config.toml
model = "image classifier"
dataset = "simulated telescope pictures of galaxies"
train_examples = 195000
image_size = 24
crop_scale_min = 1
horizontal_flip = false
translate = 0.12
targets = ["winding"]
num_classes = 2
arch = "perceiver"
norm = "layernorm"
norm_position = "pre"
hidden_act = "gelu"
mlp_ratio = 3
head_dim = 32
fused_qkv = false
bias = "all"
qk_norm = false
parallel_block = false
dropout = 0.1
inner_norm = false
patch_size = [2, 2]
layers = 12
width = 256
positions = "learned"
latents = 32
label_smoothing = 0.1
loss = "cross_entropy"
init = "orthogonal"
residual_init = "none"
optimizer = "soap"
beta2 = 0.999
learning_rate = 0.002
beta1 = 0.95
shampoo_beta = 0.95
eps = 1e-08
precondition_frequency = 32
max_precond_dim = 512
one_sided = true
adamw_lr_other_params = 0.0028
max_steps = 4600
batch_size = 64
epochs = 1.5
lr_schedule = "cosine"
final_lr_fraction = 0.1
warmup_steps = 230
weight_decay = 0.5
adamw_weight_decay_other_params = 0.05
Rows from block 5 of a small image classifier, named by matrix and row number. Rows with one number belong to one neuron. Each number is 128 + 32 x the weight over its row's rms, rounded and kept within 0 to 255. All counts start at 0. Numbers have three digits each. After the name is the row's rms in percent of the matrix's.
After each neuron's rows are labels from the 100 images, of 14976, where the neuron reaches its highest value: "responds to" is what is common among them. Only what is clearly more common there than usual is listed. The data: simulated telescope pictures of galaxies. In brackets: how many of the 100, against the usual share in percent.
# fc1: MLP up (model.blocks.5.mlp.fc1.weight, 768x256), inputs 192-255
# fc2: MLP down (model.blocks.5.mlp.fc2.weight, 256x768, transposed), outputs 192-255

fc1.428 109:170127216133123137113143098108145101091186181129082150092188160155090153130132179137153081108131163139133129116139112150149079099105162110206132144081134049087135147111156150149102127096133100
fc2.428 072:105141135063139109118127137154155177144093104135119152125132106149111099127105137145118168159138085100124146095207110139129140106127095149093105159141122029155112153137148144075107125124185160
responds to: edge-on disc (37 vs 9.3); flattened elliptical (35 vs 9)

fc1.319 090:164139172116127121110127107107138093105167190121078172129147155146099169109136186140146072119127155126143155110164129146141128112075152111179124109103127044103159131091174164151100165105128110
fc2.319 057:137133136118128120109109151145150189114113108165144146123147104168137088100139125165091173165124085114145129130187083149103121078159082130076076171146100049160113164122157107081078092145182142
responds to: flattened elliptical (44 vs 9); edge-on disc (28 vs 9.3)

fc1.434 120:136107116141118172104087138153124146176130080146119049136119088112175085148126051097132133140122086102114105163089109109126111124195145142105120149131102164155113121145102141113173085166136133
fc2.434 079:102146086156111115169150093112085085116132128100126135135125174106070146120130135122137080147136133187088134158105132118127175160098155080153141101141137227096148109154102117121148178088064110
responds to: many stars (65 vs 35); tilted (44 vs 18.3); winding: clockwise outward (42 vs 13.6); barred spiral (34 vs 9.1)

fc1.21 085:148130133116124174143102100133122142141119089134144124110109112080171134142139069119118136131116075133130111136077125137125061107160109121063099121145090217159125121102066116111172062141145147
fc2.21 073:104105115187158078102157088122098083163126158168108154127106198119064111075096176099135097115119100132077102158150115135157196151124160086165100062135117113082166150148118107127167148107040148
responds to: tilted (56 vs 18.3); winding: clockwise outward (48 vs 13.6); barred spiral (43 vs 9.1)

fc1.507 102:138141114138117179120099104136113112139104080134122075124129113104167097158122073123136110127102104114124121145096100100115096128178125124098082131120093200148096085107102134103171093174149174
fc2.507 086:095097096114144083141135084111098093152132136151131146144077196130092133087108157100103133111116138142107126133124146122137156119123174076188135087157160094095154142173114109125139162094079107
responds to: tilted (51 vs 18.3); winding: clockwise outward (45 vs 13.6); barred spiral (42 vs 9.1)

fc1.516 084:124119151145153100118127112116163108106118185134129179151126097150093162106129190151120133121130165131157150125183119134112152122109134102157146147128179020082152188121154153112111185095118077
fc2.516 084:139125128142088156154118162154145152118151098103133137089149123147166119148149105138129143169150119116132149131111098137152118137144087170076166159118100222153127097125098099136109072158162131
responds to: bright star with spikes (87 vs 25.6)

fc1.521 090:173158138134132137112165102139113108130159159149076143137178167127099151100139158110114106110105193197147125106133123132160148121116103105180113177109156083113136160092140108125119113119157123
fc2.521 086:135129189081144172120085163136165158138110118116088105167102086136169102159107131150116145143152109072154121117129118129122085138141143161128102161113123068148133149134140146166132157108145135
responds to: edge-on disc (36 vs 9.3); flattened elliptical (32 vs 9)

fc1.29 095:115100094118111151119097130137129133149112090136157096119114107104155085127126064121114130144131080116116113140089092116132114140162136123083138113099090214162126121154118104122185115154104159
fc2.29 071:137103063156136069137143103112094069166146160129117164107135199125079164104102131095116079127114093183080134167115127151129193138104141074156113111156186173099142125125118134082142181094089167
responds to: winding: clockwise outward (61 vs 13.6); barred spiral (52 vs 9.1); tilted (51 vs 18.3)

fc1.379 057:104139126136141132145131138105178090121091151173151145170114104166140084123066177125098147115125170132153141132163157157120161123122153102138182141098134022126140182137173169109108116079082087
fc2.379 046:179139099135126149113144137106084094123154122115145153095165106082153118148155134165137110102117146176143170144136120103124184139079095076087186166149126243103106079157096121070111169143147113
responds to: bright star with spikes (71 vs 25.6)

fc1.354 108:139113081164100177153095129170110140142132067148124094141124088111154057181140086109125118123125085101092123153110108109131115129163139160088098106133084243159109136147119136105168081141143145
fc2.354 100:116097114130136092097138104103144131158103175167163143143108172114104146077083155111128121123113100140139105140133147110136154116082165075155122114145140009110125142125133143102152150127100126
responds to: tilted (42 vs 18.3); barred spiral (34 vs 9.1); lensed arc (33 vs 9); winding: clockwise outward (33 vs 13.6)

fc1.75 092:173092130121121172141107096160092124181120077140153110129112124093157112165147079093139114138103093139089113163068112118128062119135147133089096104116090227171087094119116123130150092145139139
fc2.75 084:100097132132158103094138095089104090156104164159157140125086170118113115075104154115106133112098113130125136129147137096124186133094123061167090104160142048103141151162143129089152149114075116
responds to: tilted (42 vs 18.3); winding: clockwise outward (37 vs 13.6); barred spiral (35 vs 9.1); lensed arc (31 vs 9)

fc1.348 090:187130110109123199141114113153086110145181084139119096135161140137159122121129132110139080140060155162103125130076121134147116116169127110130085125121083212154086054073085090155151061153163170
fc2.348 114:113114148098153125113134136104122155124113115138138140149115107141111093107115147137114146135140112094133088121142137124117104139124119105138074106127149000131125161148151148133132164103107128
responds to: lensed arc (51 vs 9)

fc1.436 071:135092138126144159113134083178094131155126062152157095119070113142180104152141091149127107140125077125122084166118135127128060135183134096092086121110100185145092095108119107126178096106131144
fc2.436 060:106116095152114115110137071045117099149116167109133160114146170103094151061111137086136115111096138182107132129126121167128205146100156088145156116150151159047144096125116129088143146078061135
responds to: tilted (53 vs 18.3); winding: clockwise outward (42 vs 13.6); barred spiral (36 vs 9.1)

fc1.584 121:106122104145123146129117140163118149164118111128154064133128085103175079149129068099126134139128088121108140137081110119125116139154142140093144134124107204162112108135110112094169093167135168
fc2.584 087:083116083146126110143125102118103071150148117136142115142104178130067181100103147124137124132118167153114118162110161105113137129137164106185107067140167167087166143157109120139132160108066101
responds to: winding: clockwise outward (60 vs 13.6); barred spiral (49 vs 9.1); tilted (44 vs 18.3)

fc1.465 066:189118149145173155113147115091109090098145156117108167111164151091119183133102191115095136104118193162131148133152135135147141101105116117167118137118148086112130136114160178086065122116132127
fc2.465 062:117112194096106127123110155136156184131115118115137125172137084159136091106120135142123168136142108056170104132177149131090133110184095168129112168128096017162115160138139129137101108123192132
responds to: flattened elliptical (46 vs 9); round elliptical (37 vs 8.9)

fc1.208 150:127102064135106128143127152132063167153097098133120086130071133101155124136150081105144162142136092111106121117143091114122164122139099146072113137202099255161139073161075122103149147139095127
fc2.208 108:092138122170135144102149142143153104158135172174126150171146149185119099143161164095089161126108121101126082155075125128149158079151138119160137040098143031130132184101094090121130085121075126
responds to: many stars (78 vs 35)

fc1.10 093:093120133087124070116158127106163143081098164125093165143098128121101163117136193179110125130177140139142135105152154123101134132117144120166135118111182045069160150132150173122119178099096083
fc2.10 073:158165148160100133131136114152119113100149097105140121058153130112155171168118086134131118126130113147129132137105130118134147133116095160098137133157101255148107097100105115090097110143170128
responds to: bright star with spikes (78 vs 25.6); edge-on disc (34 vs 9.3)

fc1.252 093:140122107116111158155131106130106129167143088139116110119182136135167091130126104079125095112083106132106123137086105121139110136157150171109107115112107163156075085120120096128161065152121156
fc2.252 073:085133151114167145150112086097094122142157141129110142134053173100104160123068166137137089100136136148111115130122149123113149155105199123154106092168159084106170093170139148130115201092067070
responds to: many stars (65 vs 35); ring galaxy (25 vs 9.4)

fc1.652 075:141125138105128166126097074175092153145122088110173102133109094121163085143139089133100134156113044105088103176103092101120074123178120151098062132140093212174110103160135105116188102109123162
fc2.652 062:115122057166115082137153059123136105148133173127129145112139188086088127095122130083138098122121131170072134143114123116117185138123156079166181098152129172073147122108099121126142137119075147
responds to: tilted (49 vs 18.3); winding: clockwise outward (37 vs 13.6); barred spiral (35 vs 9.1)

fc1.189 100:141134090149097178129115126132121138156142085142161063106130070098165091140136080081120112131095106134106155133084101113099113138159091139081125115106106185136106078112096114137167071151140156
fc2.189 083:086083099121120118124141103133093086148115151124118127129081181076107145113103163106131109128125145151092123117123152124145130142105189111156112080147167106095129146144127127119140199090046095
responds to: tilted (51 vs 18.3); winding: clockwise outward (46 vs 13.6); barred spiral (39 vs 9.1)

fc1.611 096:064120111129106180154109167171175183145130082133167106111109074149124018127099115121127144167113083103089172161094102127119139115146123143115128114121135140139085160169137105174147127128067113
fc2.611 066:158142090155169111137110099103089075148142133100148119160129156092153204127149129087142092120129158151088130101110120129139198126117152094108144091104104239118145065115108130104130145091116125
responds to: winding: clockwise outward (31 vs 13.6)

fc1.241 106:090119110136134119123144179080159128113110147095121167135128144129128148096121187157102144134149141121127163103143132147130188128097097118166156127135138015075126186105149146129091176137136098
fc2.241 135:153129132141137138116118110126093096154150149120118114113160153131143163160141101123143120126129148129115138142127128124142131128134136135118165090127117255144140110123121120146108135103135131
responds to: bright star with spikes (79 vs 25.6)

fc1.450 099:090099173108101083137119120120145145107119173149106140140155143092141127136125103147110102076175129123158165093105110130114088111120121144176224172067168114123203100158092161121104150084136119
fc2.450 113:093136146189107103105151167149153102116138114131141137122109104138108113162150140175160151103127106148137160102171126108105152135122107151086143112201070137148112153095147112063144112151160094
responds to: edge-on disc (35 vs 9.3); star cluster (30 vs 9.1)

fc1.535 091:169128108119116154136103116155089124141080073153132106152138119087157083142157072090128138148131102140135107128084103127139093108145113107080115130119105215149117109139093129107141077151179171
fc2.535 079:101091128153128118131155090095111087161129141140118152129108189119091101089077190108130114104108098140074118123142127138129170146105178076163104093163142090076147132162145131122152169100029163
responds to: tilted (55 vs 18.3); winding: clockwise outward (38 vs 13.6); barred spiral (33 vs 9.1); ring galaxy (25 vs 9.4)

fc1.205 088:082134129109128172133101141187134174125109082136161093144073107133168081146104093129106164160121066098092124147103125130129097178186163161093119093149086171144119114157139110142186138131107141
fc2.205 062:182146076127125093133148082111091078165125140096149175097164180102113174101151121114137077127136146139115143157069132131145169119114088070158168127145147226107156080141110124090164140128093129
responds to: winding: clockwise outward (77 vs 13.6); barred spiral (56 vs 9.1)

fc1.188 105:095119112135151108126111164103144126129097150119146165113127108126144133130131169165096157150158130099110195101151132152108186140131124110140162125140156018085112177115155158143079173161139103
fc2.188 141:135137122135140147122113114129104085159164140123113117128143168115132162152155090112136120146143124136116121154117109132150143121137128146126161095126109255142141097121096109155109115121128125
responds to: bright star with spikes (65 vs 25.6)

fc1.644 083:133113108132127159117143097165107122138126075178168097119121122105173148155155095097118115121111123117127101144081107105151067114175113125069084131099074223148106080128113091113149088168131156
fc2.644 064:097095105144121107115151091102104093167120154156077152154119163125100107103098171090110082118080119134085131118109128118099197139106158099189109114140152116086152124162131130145137143099037137
responds to: tilted (60 vs 18.3); winding: clockwise outward (51 vs 13.6); barred spiral (47 vs 9.1)

fc1.511 094:163107113143103213162103117169116128172120093152115075144139123109174097159150077102135104097145093131117107135068117137129070116164156140118092111116063237169095106109075114129156073141128131
fc2.511 103:099131132132161102111140111099163130137112152152146167127099162111114122083108175131106125118129119155139120111133143114111160124082158074183121126148137027105133144143132133093152149108082110
responds to: many stars (67 vs 35); barred spiral (31 vs 9.1); winding: clockwise outward (31 vs 13.6)

fc1.649 110:165149116134108174123110148173144111180138088125139065130166085101154098144111081106145101115084099116115124133084102125133096129161133165103117136114086169150063074126124107132140059184169158
fc2.649 079:084097128125128106139145090073094105143107138125114145130101188108078160113115138123132110113143148147106135130122152120105154161096174082183103105154159107077148149155127171104163196068066091
responds to: many stars (60 vs 35); tilted (43 vs 18.3); winding: clockwise outward (42 vs 13.6); barred spiral (36 vs 9.1)

fc1.765 115:154132112120134178133090098175097154152077084156130069105103079084135101141167112120125132132125082107135119140094102136121098110170153095076109144127091215184108126147142111071170114168147147
fc2.765 065:125109087147122084121133082122112080164115181158129130124109192101107118085088160110133087125094124160102101128145096140141176160115165086180120066154165109061162128134124132128176135119075156
responds to: tilted (55 vs 18.3); winding: clockwise outward (53 vs 13.6); barred spiral (49 vs 9.1)

fc1.51 097:098099100153166083120137177096111160116070151148144153118106098118157138135135112184139151146157132110129179081141105131101173129123106141135175125091133083095201149176104159142089163131115079
fc2.51 072:143160107151075160109122174139136107125132135136158135140164117139127147176175082127099132122151120175144124173103112112178103072153088124100133105157103209165137124082110096117126083110172121
responds to: edge-on disc (46 vs 9.3)

fc1.438 093:130112128143121174137109112178116135146107056157127099140100104123159087158130060091110148153113088120110109141048103108152086127181126164106081102137079212175074131121122112120187095140126152
fc2.438 068:143101111148123086129156074084133098159115156112112158135103184088075159087084143096138114105100132148091141130112129169121184153093165060153137122120125118087165129174120137115149159113057136
responds to: tilted (50 vs 18.3); barred spiral (43 vs 9.1); winding: clockwise outward (42 vs 13.6)

fc1.151 105:116117085135101127128100131136089122182104087165123081115102107107157114139124065099123131144126093102102121138083125105129117129174130159084097135143088168192117100144112091115173092164118139
fc2.151 072:094130087153110128163145112102097090138124143125147132148130188143071155125152126096133070132135142194112127144085110125133160141113152078139112106181174205093151144141110113110181179096085122
responds to: winding: clockwise outward (57 vs 13.6); barred spiral (49 vs 9.1); tilted (44 vs 18.3)

fc1.70 092:140125166115154095127133127092139112086140163122122188145110154157078147123118189175132108130141168132136126134163129131125140119107124117164132119126154071110168150127133157136087155095133085
fc2.70 058:154144135158102131086128172161156189136141130122138151118174063160182111134206079142107156134141088111146154128146104141155143108113056174060132163125080089183101112101140119133088057149215160
responds to: bright star with spikes (81 vs 25.6); round elliptical (37 vs 8.9); flattened elliptical (26 vs 9)

fc1.380 130:086096074138094098132145191117097198145118131114159121126097130113163107136151107127144145144160103083103146079125113110094160151141124145077169095163113204132169099164101150116158151163098113
fc2.380 069:160139092158084111094157141141168052157095150180154142185147115150112133125150164110108137156099148131166107167117147125176129058144095093118120050199172129155111171076098085080129085139137107
responds to: many stars (71 vs 35); winding: clockwise outward (36 vs 13.6)

fc1.394 089:143146156152175105103131144115154105124144174079130173117133156133092185101109192172117121120110164127137136116176138146133139108092127108162159154132156019091141160105143155152073162130127121
fc2.394 099:145144137100103146133142181154133163118147081124109104134117072148149122163181080156133137153167129120121121114139140118112112147173084149131132122134119222155136147147116123151159133128151106
responds to: bright star with spikes (70 vs 25.6)

fc1.401 107:136122108142137176118091096145123134151110097130127089107144076118136096152148089093109159145101088129147128146063108121128089130160145120077103137107086206152091096107118130119161080169156156
fc2.401 070:100106103129126074135152109127105085173127148145141122140105182131079129050088177110120117147111139144092110129149143119117189112126149090181112084141159110083151159165148095102127141110056103
responds to: winding: clockwise outward (50 vs 13.6); barred spiral (48 vs 9.1); tilted (45 vs 18.3)

fc1.19 100:126096110134095195126105133139097155154106100147151087148103110117157082138138090108137124136144102110119097140081129107111087114166135146112103120101094229140088118137085116124159091139122128
fc2.19 080:109108091151136074106150079106115085145129162124142147102187179100085149117098173120137141098091123184091129151128138142146184125096155068163116120140140090083142138125137143090149148093073136
responds to: tilted (45 vs 18.3); winding: clockwise outward (42 vs 13.6); barred spiral (40 vs 9.1)

fc1.570 084:109111100134119144112095103176095156172101051139132121112158102110149105132128093145126143150131087132087123150099113105131088119195099128060107108156118211199094096144144099128191107150116140
fc2.570 060:125138131129117106102161090121131078124133168147150152105116191097102110106091133088124088150102142129119139129142137129126199149102171077149130071128162189070130105166093099148151139096089139
responds to: winding: clockwise outward (59 vs 13.6); tilted (55 vs 18.3); barred spiral (49 vs 9.1)

fc1.420 083:104118094116110183137092124165077148108093078168158101116112107116169093135148085123115143149128097111112106156080115117130059126156140138058109131104070192183091091145105100135169070140127122
fc2.420 075:108097087156145100099142064100119083143104149159128161118166206113123125096099143084126090121102111128097106147103100122150200123121147081181140127137140113080131118113115117095154136100082167
responds to: tilted (41 vs 18.3); barred spiral (40 vs 9.1); winding: clockwise outward (40 vs 13.6); lensed arc (31 vs 9)

fc1.460 085:165153091101174147144136101155106108178138099111124165117175163118138172135125126075098117118079112193096136140085109180147147124112142115113086114180142184167095098088123059158130102107146151
fc2.460 087:098159129121127189138137157142101172107139101149140111146085102113137085127166133147155104156152132113135075123114154124141113146157141135136104109092155069114126141169144129173141171132068133
responds to: lensed arc (34 vs 9)

fc1.307 122:106115114119119165149107137159120153160090080137142076132091086123144078126131067119114128130139075076093128140120120116104111157182149124112114112138106148136087124146135133117210098158111087
fc2.307 105:115116100158121136147141110111095089124158108113101130155128160098119165142141101126146101156145123168120133147089141142139135137108139142135167091148136255133137105131094113125128126101121148
responds to: many stars (88 vs 35); irregular (33 vs 9.4)

fc1.609 104:037167105106132064147132186108139173149101142086155148123127107135128111126133176130104148173131146135141177119163135130112191166127109108122167117169180046113146173159163153119133171151078104
fc2.609 145:142130118151142149137120114139100089146163121130115119125150146102142166136144104115137111150138125131103138134103109122144152136136134155120158086122109255158143101127100118137109109112147126
responds to: flattened elliptical (26 vs 9)

fc1.149 061:112144091111155148136101119150124125123080080107158097157097075152147113134145106158110167183145086124077145138120146110109110153188154149106097118156107122171109120153115112138177128136142104
fc2.149 057:140137091160106118110139129102106069110121137124150119114106136103108132100138084108157075116105134157114151112108144135121163118111141101146170130174152250084125078116082104160129139128106115
responds to: winding: clockwise outward (56 vs 13.6); barred spiral (51 vs 9.1); tilted (47 vs 18.3)

fc1.217 086:165135142134149068107138155118165119101154187141107149113135137159114153107102174134122109122110161135167119121158142135119160099092125120143158152117160036099151149087152164133068172111105106
fc2.217 051:121134150097141147137103151135150184115155092079143130134129117165147087158179088165104144138158134075158141138138128151141057108168070151066131171112079093185108136120121151124108075148190132
responds to: bright star with spikes (91 vs 25.6); flattened elliptical (35 vs 9); round elliptical (27 vs 8.9)

fc1.759 067:136149167132132083105139149121136121125139195115109167134129170127121159150100176141156116120120170152155159098154128123145135128084117121152178159134154074094170137133129164104084157094140119
fc2.759 050:142162160122129121127136142165156161163126093165135139144093074179135090097163105162077177153120129091135122165158096144155044105170104164064094192103095066139108192107141088101095118153167130
responds to: flattened elliptical (42 vs 9)

fc1.176 160:137090129122110193162135136163098172131102093133161086159116065133157059114143138115089125133132080088117148152141084133105152181178119104136098120144113120143047125156160125113207131144127107
fc2.176 146:117112118133151139127108109134102113154165116129110115129128161100130166133133112128133118136113119124092112142108126139143132144140147176137152100127109255125161103123100147150092096129134125
responds to: edge-on disc (38 vs 9.3); star cluster (26 vs 9.1)

fc1.697 111:103117082109128132144144132188124159145102097117118103119096067102139115109166069091122146170142073110101144140131106122093123167182110118098140125149118170136129119169137100111183124185100133
fc2.697 096:135147109134104135145132122111113089153167123144125117163105169104088138113136127127147096153138142155120142150087131114144147135129152144122143081180140255142139096110112110154111110092115124
responds to: winding: clockwise outward (86 vs 13.6); barred spiral (39 vs 9.1); many-armed spiral (30 vs 8.8)

fc1.170 112:050140111135146113155116161120185138117139138126124146122116096174102119145114211124097151144128161132128177146140139119114172133123135141143151125123183044116125201147185120163132159108069094
fc2.170 074:188134144140137103114109111148103077125154128095146136102132139104182195142124098158136131125157152135110132134109137127147161159094106151103157150125114255119129084117128130109102143115151133
responds to: bright star with spikes (76 vs 25.6)

fc1.681 108:191137116135136175141133099135083115153152108151113110129163153121121128109131078072148097104102121152138112130076092113184130140122126110101089117105083191186105082094096101119122076174150141
fc2.681 116:130118149104123134107138165112132176126091128144150123166108106156135082106136151133107151128125110126137113116137132123115121117137130104126094129146140000125120181139121164112132148135136109
responds to: lensed arc (68 vs 9)

fc1.312 077:070152106134104120173144175132155144125124118086152122105113079095173118083119151118124186171139131098146192139110087133101191192117075104096176144112155061151129171164179161093133148164134095
fc2.312 105:150130120147144147115106107123088091149161138139110092116129151104139163121130106107150124141134135132087105146116134131150162145131156130129166107146113255147145120130094118158117118134129129
responds to: winding: clockwise outward (34 vs 13.6); barred spiral (28 vs 9.1); merging pair (27 vs 8.9)

fc1.720 118:183146135119127153104133113169128117147146124119129108121208126075163157145141072103109114095048133157144118126074124152136105144152126130124080153095114203155103078118106124134145078156193182
fc2.720 121:087129166101132155187096095141131138116170115145118131138023144127096105072075168151140118137183107106091087130138155101126113132131155126187099095145155083109117104154129140149102162118058106
responds to: tilted (38 vs 18.3); ring galaxy (34 vs 9.4); lensed arc (29 vs 9)

fc1.65 107:182112116155113185121117111142099139136155148144126096126125124101156119139101072079163116110114077154140109151063112121158092142119138165100095124109066243180110075122083137128140083161171162
fc2.65 147:094128130110140114127129133127160152128100131160145131143089145166101094110125156117102138140137119120143110123152129119122140124131135089155095132115142000132125177140136137109122140140090121
responds to: lensed arc (45 vs 9)

fc1.213 068:134125155136107097100132141068162087094143204105097139149155175136122162140088163112123094088129159146161137115140155133101137104060111106166175134113170051090153180138134183098102156081149133
fc2.213 047:146136158136101137140088166209161212136127108145074095126144100153166102128152120212089190111142126101140152156140128149133069110146144188096123161086095047162141148165115148106137071170169145
responds to: edge-on disc (29 vs 9.3)

fc1.658 095:086155129109139121165144188104161159098101141133167125132129090150112092109118172133120161183143149118148184127150137113117200170123133110172176138145172057086140137168180155132147171117097089
fc2.658 093:153127136133121136119100102142099091133164123125126137104124158094151182151129082124152128110127146134097139127118118118144151150147141157100146118122111255128145088132119115118107119101145116
responds to: flattened elliptical (27 vs 9)

fc1.227 133:153149111117146174112131117155123112157182137068148096134193105113164118116156069128076123094073093150138152148108116126104136157171126096135068146080124180143100091107137130135181063170180191
fc2.227 109:058137176121133132184105121124132129116189097143080101159063150116084147121083154131155146133179124125111096142129179129150060136134174178162142111131106105109166107145136121161095131109097094
responds to: many stars (63 vs 35)

fc1.6 089:126134150127151082116149136079130090117158175096117188089169138142101140127130172112149109090123193149161124103167130148139137121064140104175140136145136029108113142102136126116078163114142141
fc2.6 060:123141176086122119122099157146134176085120144119144125157138091151136107116166140178107186163136107081164109111158143102120057104169086162122107145109131024179134145127160107125109091158169100
responds to: bright star with spikes (73 vs 25.6); flattened elliptical (32 vs 9); round elliptical (31 vs 8.9)

fc1.512 082:116148111145167074151148136085177123108167174126116174153142171120082140105112163144135116123155165139159122135178123144132168105079135121149170149135177041112169120158158120128087142097092112
fc2.512 058:148163170118109164160142180186139188121124111098136113139152060176141120180182115191116139125151139087128132122131163102128092140136082181098108157106145101185104142123111137161102082151206112
responds to: bright star with spikes (63 vs 25.6); flattened elliptical (39 vs 9)

fc1.248 104:183163174139152140117122109080116090128156174123073167093178172105111182129168160116112068083095178180148134114148101146136105108069156089159149157114128065121135127072137129139083140134183152
fc2.248 051:079138174091148112152087149148169189148118113140111110163111115184114066121132146135116155172127091121135092148157123095142098113157132165140062156102126023157142194134129119122102104141172129
responds to: edge-on disc (36 vs 9.3); star cluster (25 vs 9.1)

fc1.47 094:073128119135141102139139163078171122096106143137130161134084116154111134137108194148125169148157156126123172143147155128115200162105127125142160119144160089082165189138152161132144192075097110
fc2.47 075:148133108161135133112117141135126099101164142119160142089174113122161164148150067131112089121134129155153145141125119105158134105138097168084142153139105255162116088122112104127121107159179131
responds to: bright star with spikes (65 vs 25.6)

fc1.543 096:109131097100114162151127128167104138156141084122149070116115106150162072127157082092110118162117074110090150172088092129138127149149154137119128122118111179154101132152146083129205110151108131
fc2.543 093:124128125147162157136119090095083093121134145116117120164116161052113168153077088141159113106142179183117105135106169130137152134107164133116123080138123206119168085152099136129089147073102118
responds to: many stars (68 vs 35)

fc1.255 061:135127118144131118159153122124131137138181153151103147123165170131142129172190176100121141115112189145119125132150090160132150136076107068173169121120160126132158163132147159129123156123101099
fc2.255 067:144154155125134137112121163145152169118110115150120110162121115145143104112105137157081129167153106103161104121146140116131086085138097148098081141153156013166114153129130101116113103115172164
responds to: flattened elliptical (44 vs 9)

fc1.27 091:153126112135117198125090126182095120154101054141117090140129122116153115121106079132111128128126087114094079133076109103137110125167109137101115134116090180167097112137110101130174076157151134
fc2.27 065:082139103147137090116143091081084120162147129146144120137114172076107152088073127107153102095123153153107115125112153127120199154097172100157110083151146165094156106165098155101155173067063144
responds to: tilted (43 vs 18.3); winding: clockwise outward (40 vs 13.6); barred spiral (39 vs 9.1)

fc1.683 129:155132160141160110136131097099127106070151176141082170142164156148089195105122197140144113096129178159138128113153134141166121110093129110182105147110156063103125154116149132132094145085144123
fc2.683 079:128128171090138141111109164155162196119108106119143104140149087128159090138095109167112183138159121074158118097174125145095096138150129167137099187118123011163115137120135143138104119161173115
responds to: flattened elliptical (48 vs 9); edge-on disc (27 vs 9.3)

fc1.612 091:164091183119139110118114099084144093091155177122104161132124155120124168157124178147144104086129165148151127100148136157139122112100140123192136154095151080101118139118108179133063153096153114
fc2.612 050:086131146126130106119107176170185153147093101095141156126144073166149074118207115176090140140158127096126129144132120161120085111168090180102128168108099045163126156133125145117099093171159128
responds to: bright star with spikes (75 vs 25.6); flattened elliptical (30 vs 9); round elliptical (25 vs 8.9)

fc1.152 100:118097133098103196139092134152133136143115062136135066146109066100168084166138080099113143128126088098110116156080135115130084131158122135101113109119088224172104134139115114128179086145140134
fc2.152 070:133111072159141069070136074079137059169123171134142159102132197104095153073110134109137108132105140171103159129140127118146174146103169050156109093146161081074175129155100135107145133141090138
responds to: winding: clockwise outward (50 vs 13.6); tilted (47 vs 18.3); barred spiral (46 vs 9.1)

fc1.762 101:183099162116110206125110069145083125135158107171113103171130142143159137142144078106149037095110125129138097120075122132157109134145146129163093137119090191144090047110104109156125077130170135
fc2.762 129:111113151111132126107139166101131176111098115133125126130119078168149078114119147128104140131127128127146122111147151108123122116119121090133068130144139000123122175143117144108154132133120108
responds to: many stars (70 vs 35); lensed arc (34 vs 9)

fc1.751 052:040103100100128098182171142156151138122118126125173175096157106117114111066135140092128149161111152139149169149146141116126203166147140161142132126167099014173145208131147162114121146164129104
fc2.751 087:134134117120151152127109100120101086130150134125128139125117172085135176113153099104139099144145119145093132144115091124144163107127150131103180123135095255094146079130124118143115110123135132
responds to: winding: clockwise outward (35 vs 13.6); barred spiral (34 vs 9.1)

fc1.510 085:105107199114151083097145122107136119112100189160095167155118121132101177133110147186134118099168126113207124110174150119089102097104132116168131160107173073089187147131129175082087143101161118
fc2.510 089:144125115161121101097124165157161142125163110121089095075155115166154102150151108145145135132130078133112155129145090140127111140151077162095166171146066162144094136113129130131170042183190131
responds to: edge-on disc (36 vs 9.3)

fc1.365 114:155104109141132161131092137133109150158107090147139080119125084108169082169132066116118120142113092115115124137076111117123110133164112164089120125137078208160091108151112137108167098165129142
fc2.365 079:109116097132137126133144095095116084140128132124148122162126200120089165092107154101123099132133149168124108149113185126138156113122157074166119067156154131114159129161095114107120170079072147
responds to: winding: clockwise outward (49 vs 13.6); barred spiral (44 vs 9.1); tilted (40 vs 18.3)

fc1.734 129:166140134154101170112110105149114104148139103133122084117129081068179109155130076134120093112086105131138147137095096153123119143147124123102126127121091152151081081125112131080144076190180179
fc2.734 095:062120121113142109168121102097104132138143123130137134154062196117076135086086165110127113124144142141099121142143130104140147103116175096174067107188161117084150149161105108131164161078063090
responds to: many stars (60 vs 35); tilted (46 vs 18.3); winding: clockwise outward (40 vs 13.6); barred spiral (36 vs 9.1)

fc1.321 105:103129084095169153129108145182111160128091072101148127130080099132169109137148084149121178162123088118084152145147123133108127167159126118027119106146099189158116167167122081114190145164106121
fc2.321 058:116131084132084143119174152123085056128110153134164097139148135101109139111153102070156081151136152132148131174096174123129146089148105102156156102149118255098131078117114096151115134144126137
responds to: winding: clockwise outward (70 vs 13.6); barred spiral (60 vs 9.1); tilted (42 vs 18.3)

fc1.69 107:099094101119117141112107136147089140141106084127150083108109110093175104145127064105109151149121098108123133143107083102120113142181125142036125103158091222167129089145096109127173118179144149
fc2.69 095:145111071156089105145161110113103074168136130145149146138098162129100143086135140112123080151137137157098115156076151115133151121121133091183125066156167162083131144149089081170140142104072134
responds to: winding: clockwise outward (58 vs 13.6); tilted (52 vs 18.3); barred spiral (47 vs 9.1)

fc1.593 113:152094100124090182143085123156130114170100076153117092149122099092175097133117064070137120137122099117117132147083088112147096120173144139131107127125084185160097094130114118130159079152156143
fc2.593 075:102123112150138111128135101082095072135114150129145131137104179096097153091119155119127092115110105187091119133103122141137194139120156094141099096149143135071156129150129143108154179092063138
responds to: tilted (44 vs 18.3); winding: clockwise outward (41 vs 13.6); barred spiral (40 vs 9.1)

fc1.618 104:156135167139151109136158129101142108079124183109106165129139152162086157100118176149151095110133158107158143110167129139128142139083116085182143138120145032096138140104163171159081155089135099
fc2.618 055:131159167118124148146126184192138207111150104126105106144136065142170143160161122182086150140152111100128173135119134128152088134189071209106139143127139126171111118139151126146115129155165148
responds to: bright star with spikes (87 vs 25.6); edge-on disc (34 vs 9.3)